From a checkpoint of a small model that predicts nearness at each pixel: depths [4, 8, 4], 145000 training examples.
Rows from block 9 of a small model that predicts nearness at each pixel, named by matrix and row number. Rows with one number belong to one channel. Each number is 128 + 24 x the weight over its row's rms, rounded and kept within 0 to 255. All counts start at 0. Numbers have three digits each. After the name is the row's rms in percent of the matrix's.
After each channel's rows are labels from the 100 images, of 14976, where the channel reaches its highest value: "responds to" is what is common among them; "peak on" is the class under the peak. Only what is clearly more common there than usual is listed. The data: rendered roads seen from a driver's seat, with toy cars, trees and houses.
# convs0: first 3x3 conv (model.blocks.9.convs.0.weight, 160x160x3x3, each kernel summed), inputs 0-159
# convs1: second 3x3 conv (model.blocks.9.convs.1.weight, 160x160x3x3, transposed, each kernel summed), outputs 0-159

convs0.110 084:119146098163109087143107111131146134114122107160139149107123105160137150113044114111143165166103130125093126147131101119136086054107096125122145160160159143116156106146160171137094135127145098089105146153104094160115145130160142112112166132127122145135102107109139165135143102131089131150082136137106165109096183137145146121076128076115151139128178162130138117123131125097129077126160129130121141139126099135102107176142142139158132131121111141128152123123127144121132140132158131
convs1.110 088:123092169121170143142144121135132107144133138156076130090110157102125117189161153156127120138152162165162158167127128122102176158111158158143106115112121130134130084084136091109184127128093124123152172125107140113175182117109125173104106137130149119158129131147145141117114147119139111153164149157091117122120112103115137137161095146132111164157087108135117162126133141119164153081099125121132113117178180150148143114111109124129157123144108108104108082125135111127123142133110121
responds to: truck
peak on: truck

convs0.41 097:164116092170102149135082123137119151105146060141095135183140138122108124146124142154138094112150131135095149167154069167165146143119147119115117069155116120116151156118126166143158104129151133166083131137089120108155116119129108128171163104167161109104151098133098164114144148146099144141157109140100099149113141116113133127141137124129154149133112150139111096087095137138135102112102114120081155124154125136125125139138121133118075111128137119094093169129145141119097160082138133
convs1.41 096:153120143095165126106153130114100115121166158149166127100154093157147147135148119141138092113139119113139175132089163111063165116117137124138155164085133156117127126127124124128098171164132142082136152154156131147135159145129150168119101165124157143111118162120127101148114152141126134128107163119166174105201123151151126122107098124122110114090115099120124133154165120126151116074145170144173141129136108070111118082127140125137125138088128149132133092120128166132139123122111103
responds to: truck
peak on: truck

convs0.25 109:125110139131148178113129136163175076162115126174123124137172115122140134135137088146150119119136105130080118125152131092115143110175148134152140128115111109111137097126135142110118142147139147153129116081183129116099139040134124141132130159143147096139154139135096143096080120123105125141136131128127198132181101168141143141129124119119116117119121126125164154115113127153145112138087129058133144134151130138131128116124105124143116077108100104071142144126122130138109115121195109
convs1.25 099:125159129168128125140115128140077144130167159089139133132128098150131161119121142148117122123161138131132166146133158170161164124114159136117126152115112149112125137110128143154124127130116126155109111148111106168129085149101138159161107131106100115125118089121142115176136165139154150151100125140148094098060149106109118153137136153234153139174111138138114167123121097149124169138122119126149120138115157162126118141145153113114139161147157108127137158133101082068155124119100143
responds to: car
peak on: car

convs0.136 093:123109112144131172133093180090141125131135128092128084148133123147106101168089114131155121097138055083123140156179131132143172131117114093150165121123117113126122147159133149110106132141132136114173105123141120147112134090118085175158128131120145134124110109124135106180136116126148141140111151154150115116120123134161120131136120165148100109148109113164133157130140166135125125167141120107079145175128122112115103113125062166143136114097164100069127099130152143103125130119150082
convs1.136 101:138176089106152141120164140154181142134133129169174152131172106165169146124153145128135117139124161162143148108085147127122111145108143170080118126113153138106112111111119151177131122128097096150084176144155146101121153143139144152161129098157121127111139113133105199092126145120137125100140164119106142122160125148110143135133143100114139131135140166140122114148149090123136120123150161126146115088122126186136126119117158088134095122160074155185100138129158138124119130131141156
responds to: truck
peak on: truck

convs0.35 097:097123141158140140148102078134134149132126067154167077071113130155119159132144102141112073139127122128110105144129128161120134149162117119135120134155163130109125120107130139117106164126089084102108129113115158139131158147148166105147113110145107094137120175089164126072083119119117142175141136126094131114165183126135149136104100129140108101126138135091115111149131125164169166111082142093174117095140120131101119117136134132119142142138169130119126146130140117166165131169109101
convs1.35 092:116148119093137082101157117168161094149138137122093201159083125123150112130112104162116107130094104147137131097105117083162133156113130113148134144121112132098177141147133154120152152158156123139151182112141126131141155158117121138116150119129097186110091108138140162077104119102132127097149147128139130149182123137131119115155115144100097142131168119147136108141158136085114077099182093147110136135106098161136151164149143139164129139100118122139129115081144123107141133133102130
responds to: house
peak on: verge; house

convs0.97 099:140126160150150111119175098144140158113112170105122144150124123078153126134135077138095118141162150168152106116164136107149134124110138104126143067089118162116128108119128116089144129128119160126126106106097144112160119115118168194120143162137123199079151126159147113131158110145130124143179143118156112160104142112134140093109157136143095141128126103102120117110157135152135107077139133117150096128160159121154068138103161145077125110121116103097095112123150120116132128119120129
convs1.97 093:121101092104132131114087136124125120150135090145150137117130088135114103137143143105127143127085115099104069151129104172075100155156122117161132180120118116136110147132118140151122104118139088147131137127168114134088151132125127076118089105078114078162102109103147154140129136139097121159076119187130146114145106159126143138137085123160119093125149139128137116120109124115151167183085116133126147156112105145091163103145097101162149100121159154136165101117147126120138120156130127
responds to: lamp
peak on: lamp; pine

convs0.49 098:151122124142121154161133156096154144097122130096122141146179160115111147138110131145148100178166136135144155150114086129139131119077098114169135101079179112114132173105132145139116132124108096096107172112118094122106123101115125143132101123132139106058120161128121142137137153125132124137140130091128157141173162142131114172104124168108133113135158115148098129122120120098160164096104128139056141116144132120100145150140164116153152137088138093124120116139117112177099076132140106
convs1.49 084:104120131126097138135121117136089116167112129161149125082101138132135103124156118118128124087120111108106121112141156135060129123142166134143135128154077133154136085148111104063112101154134151130120114116136146116157124158147115158144141147147124193156118118157120100128119130103115138163128152151146081141123136121119182095142100075158131150101112127102152139138124139164086122128164140139181101147124148120127121161153102157097128124116117124135101145122129166131161157095062176
responds to: car; vehicles: two
peak on: verge; car

convs0.129 096:121152121143146140164111182153115152117119122109168117123090122128123126128145106136085128081128118123138147138144112100107144134121161115133149118104111141118127131094159110104183127149094138091125103134086155165144140095153187160124121156125149132186123073098135118154072111123113098126146131164149126132144128110109107139114130158152152123138161111128139111131131121123134119118103161152127080095160139111102109146130132114181112121171171102125125170102136039132157140113121121
convs1.129 110:128152115154114152079148126125149107135087142106080154106138146165146122120128133105141151156148168115094116152133100122082108130104103142136114124122120111130111134131102147133089107117136135150112158139145082083105088145136104073139149138151086123110151152156124136117147098096141145094112112104088131130077113174141180126145117117085101139136100154141118129124116128114145141155145087124127181135114162123165094117111130137088121139132090163161100094127073168116101127157095152
responds to: truck
peak on: truck

convs0.115 103:090111126134108089160082140113138178140110123130134077120141080099128107140136129113147105145115082172120156136139129093137133113166155176128103152148131144130140107122128166122136134151103120157064155101144133128100132159145116136122157129134149067108122134122094139124103133101170091138177152081107101144103101138146119079112158139158140119151134136136115166165141152119090132092070141134158112151135135139139151165129143142136083146133147115089168125137110113137145135102135155
convs1.115 094:134135141144163157126110155151077111149144155143149166101157134163100157150143109141132160096183175127095137117151133123147159130119137118130150112115090103129139124134096118148103083134155093080141086140135119111112117124103098092101101107143125185119159146163093105116122137142116145102092087162155127174122167167097142114160114096138135130145140130099125120105114115140138117122150134140133122099150135138148147127116119102107184123134113152156086123154192117177138109147108107
responds to: house
peak on: house; truck

convs0.21 089:146135100119106163163133104142126171109152156103092141127137113086106135148095112125103150131161128107171142152115112131160106145149083153100149104108149200065130124106131115143126095109172135121089173082154116150111123134138137149153085104153150137146143136135159141097122138147131115163165098134100147147120092122141135121143109094085135152149139134146151127086114142129118110117111155127121162120136131107094160139159130119194142090121149096119111098116098123080128134122160111
convs1.21 089:121123178123157081102118138126110095108092128155165154141128106155125118125154119137115115146139204153089129141134116111115178088109169140162114125149144111170145113081139124120137126117111118127138114156111121143146141129091136103099149120096104108115110110128092132124138173161115124130091120111160130161140166154102115117084120132200132121111106110123084140150108109148177148120139130126114102131142115121172104154082123121097142149100099142112149117114118119165129074089157103
responds to: truck
peak on: truck

convs0.138 111:111125130155133137116140077149086205139166148112107171145132173098147165100105127137180069110146103132100122142155140134133160129121132120144127094118100124141083113126122115138090130160135124122103131101123144105160116094125147154154129101145159129124116129104121108118139101125121125133127142090162144155149093158157133153109105139171136117130078138151133110131134129111143087124103180081124125091159166112148132112086141100077142090144126144104115119140153102185121122123139115
convs1.138 122:133157106121108102141117166129154155190133139132120122120150116143107147124128115125105178111116124132105134136176164107145156127124133149149093145130117102128027129152133085142148138130163118103086097184129107103112109091112134118152086139136144164148137119077092113125130141143097151105142085093143140075159140126106118144129161156127132115121089111163142162134107150149137148103171166110106129107154134125131143155130170127113135123122137158106157160149115132157113113102149146
responds to: house
peak on: house; truck

convs0.121 083:145138171118168164158138161147132086143126083165134130122113143121118110120095150148117073106103141108142169136148142176108127132136128127138136128129145139129118136149117134105147126121142102118132095094175091106165153058123173148164125107118100158107131105152109127089090125122059138111158162113086153129146126130177145126113102129162153110131137092177126127145140151151091110104118101093158128135106114170115131131144168114114115148109106132097115148145138113078130151117126103
convs1.121 101:109104115114071105105132107155120117132112123095122153127109134143167128136146134093146168133158132122130069096105097088102138171120105112070122152127129124120142123111149148149164120145108166153116139129095119127129130182124112089143148138095108116148114116109169152175166107146156137117075094130129124112105102099132122161155149113075081117122134171087076152122126116091144081160135115149093130121132134093152119160105132153143149138123128085138127109122122127126107114124122176
responds to: car; vehicles: two
peak on: verge; car

convs0.59 099:144154155148160133156108139149162063129147142119127128159057106109103097129165103125071133143141129179141144104147154114128147155148140082132145126116124155108160164113139137103143127091101145074153121111118108142125157102084136158150103124127133146091151096132150151120079140121143106137125097089112142127154175129147115173129130115146093150142182122147107148103149099114115105107169121141150095110119123131168101114117121134144105135130089170118099147099119151161111132125128117
convs1.59 117:097112118077101139120145115101085124131086095125107155078137107148137110124090129095125158129085137101115120135093114126112094125069130160129094156127063075157091107136108101142123121132120113138122138135158184144141125117143102101095133120135125135163115161124112114147160124128096119118118147152137132178126087165103162087131109119095112151129103122099140112131108159159163162165095123124084127137165145112116145113117109137108191125116144087132141150133133109136143100125127154
responds to: truck; vehicles: two
peak on: truck

convs0.94 089:130123159129101183134078098159058085125140115124144112097110131122128143126119095126155082102085148150074155126115134123109141082116155133119147153090130116154123151140147128105145113112117126139103145128187108115107120131167142100093157143178141112142121132126124105133102134109138125105147124137164146115112130155108113096114103117146124121156100136141161118173160155110124163116073159090161181116142125104140165134148100139111166122123151128164141130117111143167174103141114111
convs1.94 099:106138096105157100123122146146198106118130150101145127102154131109106114103122144127152161067148095143155156108115129068115135152165112150125095110141165119114130133151116156155106094126121124174131146123078138144139141155117097138154117128118113124098142099103120146134124101139105115125095143106094072149137118117111090135133142122109069108132126128113148097106118105114099120156123116175118060144118114117144112079104134121153155138136124058097106151141106130099112118124176123
responds to: house
peak on: house

convs0.80 090:104136143135137154129140099121124079123126141101137130109148114109152152136141112117089095117161091095119089119112151141142156135108106113100168112115140175148128150137129136112146155109146094184107137104114086163177135094134168132122161157130161114145132113139115135133152131149186110163145096150144144081143096130159159148110124123125116106141102063130177134133126142118154118168086129091086152146099128124170120121111109101132100111139159089095102124131133166087131112149156110
convs1.80 095:189136115110106104112109134099100078123147135126118128141125142118140104108113150103126138129088097089100164117094084120168081159162121112103094154139122104140114104097179109119162104125089152151161121142135138097086165127129138134103111082128149110113126146103157130135130119134088150145109089130108100095088175090107150134182145111132148112107126124096059129106119142125134155128174133151136144139094125092120102131133135167111143124133101137148147132110121140091135152130098107
responds to: truck; vehicles: two
peak on: truck

convs0.38 089:127131151085093134108110125160164106104120156144130137123173108114082109141133103099173079138170121143128162095118115124156134133113109181140128170157135141105124116108118088126076119126123132113106125118169135149146131115135088114121091119114142104093135158193160147143105095095173121128098116145141149122182117161126167105134093134146118114131099128170134106094158126125166190153120103121128162142136146149123148170119095130121120124134118134116113109101170142101087123113116122
convs1.38 082:129137114152159172147150124125110142140127146104133074145087123161151186122123152152139105109126151125134159181124125106145138069137156097110177086114121108099173149129145138129137165152131128125156073107129135110098135139123153163142171149150101099162139099091113128109151153163120124150147166137115145107109138088100093163095120134125160108118143121138136160108121115126123116158159109121138130130132134091135077131171132136148110138089121144123102117108109093182143148130136078
responds to: truck
peak on: truck

convs0.117 084:150152104143104180151119121148130046141142072157121145136126119163133129120079149110138092103124128118138119093127133134118143123103086150150127098126114138163134142118110146117153149155109101156094158109151103094130132166130120123126108129110108147114141137115105140125119136126116120135095132144174134125089106163147145155142150134194113123104141137122094154131098130072120134118143113140210138152135121144133139136084108169080108133163107116148106135180113119077095152138139143
convs1.117 118:102101154111129072086115130170134067109111124154133137116134136150145116119160104142144151164100105117111130149145122126138132133176116125084160186153152133096143104118122116100114106108121157148143146077134151169107126132100121126084150110135136098138112128165121115103114100174120138133123122099104126164132177131125137070163132105098130151161105143157155096106121133143129174184135110160133166156113112124124125138152108121150169151109156071138156112131125106115149132110105156
responds to: car; bends left
peak on: car

convs0.65 102:099112114143117173085158138140097136136135157125124119147167096140089171096139104152127100088174150152129105088126137147144148125149143135136138155121112184137154113125142120125133106172148119060092124147104139145152122058134127162137115129142112118141120113127100129100141116126112128155141129149107110094172139140115149123134132140146155101109095123135143134154127117164130157120105132075087161137172166126105146126124118127176115098116113161137096143127133082072112097129183114
convs1.65 111:114113122139132104132145143131116180103138120122125125151097105169106136155126066127118171137089117139119149141116123122127136130100146125131129117146121123121156174166134128167180113087143140092094088145107107116143139085125108111123130099125104134157142137125126106116154114140167128108110097114103136150153096133124160117123121114114153162078122090123188121142137103188151131126135146066074145116155137121104156167151098133128150088135141164131157107100118084151103077115130091
responds to: truck
peak on: truck

convs0.45 093:144142175155131097179112145176111101115122166131135115138073147104101130112085130105110109136148154119122120127113111140132137144100116126152157129151125076148142105102127153132056126116160111174188098092112115131124101157170163116106112149127155112116175089147136131098140084111150138146109164114125147146104093125125147085111166133135126179138132130122143080101161135109168124097145127147158133135116093111137121149114151122156094124116134103119118096124113112145162139164129112
convs1.45 077:111133053120132140064143102090151171147141093125167150125130097180152163158150104137144121124095132140105146150104145111118136132141144113131149135095141170096142146118151132126175141134125137068108148167141160148159127112085111119139150128117109145158092141142127124129126156132139154138136092141180110124150150112123118182135089117063127116114161093163110146139097122137109147142147127110088097102160162105151123104113120123109126168124123172104139129097128119138132135099123118
responds to: truck
peak on: truck

convs0.108 098:091096125130146160118076078146133120147109098137107133128103100122134102164122142131149082138134076126136143152138116119135155123138098118130141138168122120131116102118117132141116169136113107122125115093159143121106140146141164218107157166149137108078113137152093162082115155136174113163142131108095129052167122139149158101143135164126116077098092130147142136138119117101147131121122150111107133138123119156151145126146110103150140136137160111111176088123160120150113150117135143
convs1.108 104:144164124127136153110161085119099111098131105142139131122114156173137085074183082161134094099117156145096137134116095134142102164135083124117136139121127119141187131122114109128170141124124095138192142139095136150176145130167139100150108103123086135133091112130140134087140125147087140107130137121126135170124168121090120161096103119110103109132154110091106127117147161136130135137122076097134122085085140108140131110124125160136119129114082139163129146113080115127143122127116148
responds to: house
peak on: house

convs0.130 100:123149143127129087091104102166175138183130168111119133143150180142116158129117107145154091124160128102101119125126116075166136164185131120107156152111113151127156136131132140131153146147139080150105122115114123108109132075112104139156132131129135143111124140136099150160112088139112121153087164119149086095117151126143105157143165151093132135090122101124136134085100098124128144144159090032140153122110122122138124123116145101119126118142119148118132169132139150114086142141114150
convs1.130 102:123096089165126155151154165129105157134146087134125113139149101129062139105151141107146153132117124138151125130126145163139170109117104128132122104115144158119089128105130094141130094152116150148144129145089135165145117157129114118148105091151099118122155138115115095118178151127168125129085093140110097128149130155173173133109123119175147086187138134125160150151155104149130117124110183149100089152148140145109104133114085142145121148122144164192147147157111110146157142110114114
responds to: car
peak on: car

convs0.29 096:114145130131169111135064124153107147153114141131092116098146114160093130151145110112174135121110138151143139161145164116131151133112132136082138099157132140122165094126138132147154168100114108135069173129120085097130128108108120104135167121146166065117125151156136144086132150150155082134137127142129103114107156113116136097102102086147142110133113113142128135098165140082100151127093136083157146146132132124167119149128108161102110162111161151165104135140131135162119161078118138
convs1.29 095:141144136106171169153166136105087102157174159124123109121094124104138095126133139103112146153208151138121151132125078116149115112119142152123093143100156138169124141138117124144124108116133073137149127162100159128136106168147113153135109136131089172115098096097139160113113113129092124149130151143076121135122112115143119157148166145134130163126149193119121143159090133150101124138118134149107140088149135144081179141118142090155121155159121139156143126162162135141126144154144129
responds to: tree
peak on: house; tree

convs0.122 099:063141098136147145151147082156105126145132123158140077121116144088147142149137122135171138123165128124179135118117104095136136115123115137132126091169138155132104092126134137169093130195100114120115131094145107140114154135171134155115129129116098071132122144098113123116107145150114113111125109096115159134093157139093110117128090148164119149110116191145113148133103152129108113157086126131119161123149111151101138099133115165120144150120110108170116169112153144189095120125138093
convs1.122 091:168111169146109157148107173159128136119143140107126136122134158154130132129138116122123104151166097174101088146127123164141162123104165114095135114098144117130155124105117148135150147108168121138147127144149135153148154124104119164167153149196150162170130125161158140111125128109156133175143123183162125152176146123129130110154161128123138144172159089119126137160183087124110166136154117135153106122136142145137140157166155129146085181110124121110128121141117114152159145167120157
responds to: car
peak on: car

convs0.102 099:106150111179137159170162146150118128108120143093134149135160138135088152153154120142134106136165159087130139112116105149130136137104129119171102120155143156146130085091140159113132110131147118099141070116115152109101135078133160136185111136156110109103128129126115147146105122118129125123135103097125094089123129134124113117118102152132152118106127105185123132083162125103149122112160173088101185136147107109135107171144164126136150145101131158127140178126154107077109078115106138
convs1.102 097:137084113114133147065139128118163162107133120155121101171080125141094133123110120116123119128124110128144115104165151125125163096185148124104159142095097140071161158122120114152155091126158152091134155142154129140177112144110136119113165143143135134165113125122095133119158103110143134107115129106135131132148113125147151119096137120130177126089136105102131118146126134157111140106111114074135136123189140135099171111137110078113106100134117126079138069135091106170107124133153094
responds to: truck
peak on: truck

convs0.55 118:129131097129110115076138109141135177140121067124141135148086112148156155135117102088116094119153123117125118099119148131134146141109141117105159152157135078118088128113146150127137145132120121148105172170123109109130135121126142131117152137139163119119100083112133122086153134152131128139092155131102141131131118139143117106153115138150130134155032130123173104133112119127138102167141120171173091131162107137124152131142154161077159120160118184160146092108150089151091110145106125
convs1.55 101:121128141127147140124144172111132153131165183152116130146198110103115134142139154111155157127127080118072126116109146169135084108144132125130109144106133158130119145143135132166096123123158153103121131118164145113120128135164117155182094145110139119149165137089128097201136124131121118127128100146192120133105131111119150177114127132126155130105093139131105144142150123132127171115114120118108144117110121108108101138118088119088116134139169116108178181142129182167170128121154124
responds to: truck; vehicles: two
peak on: truck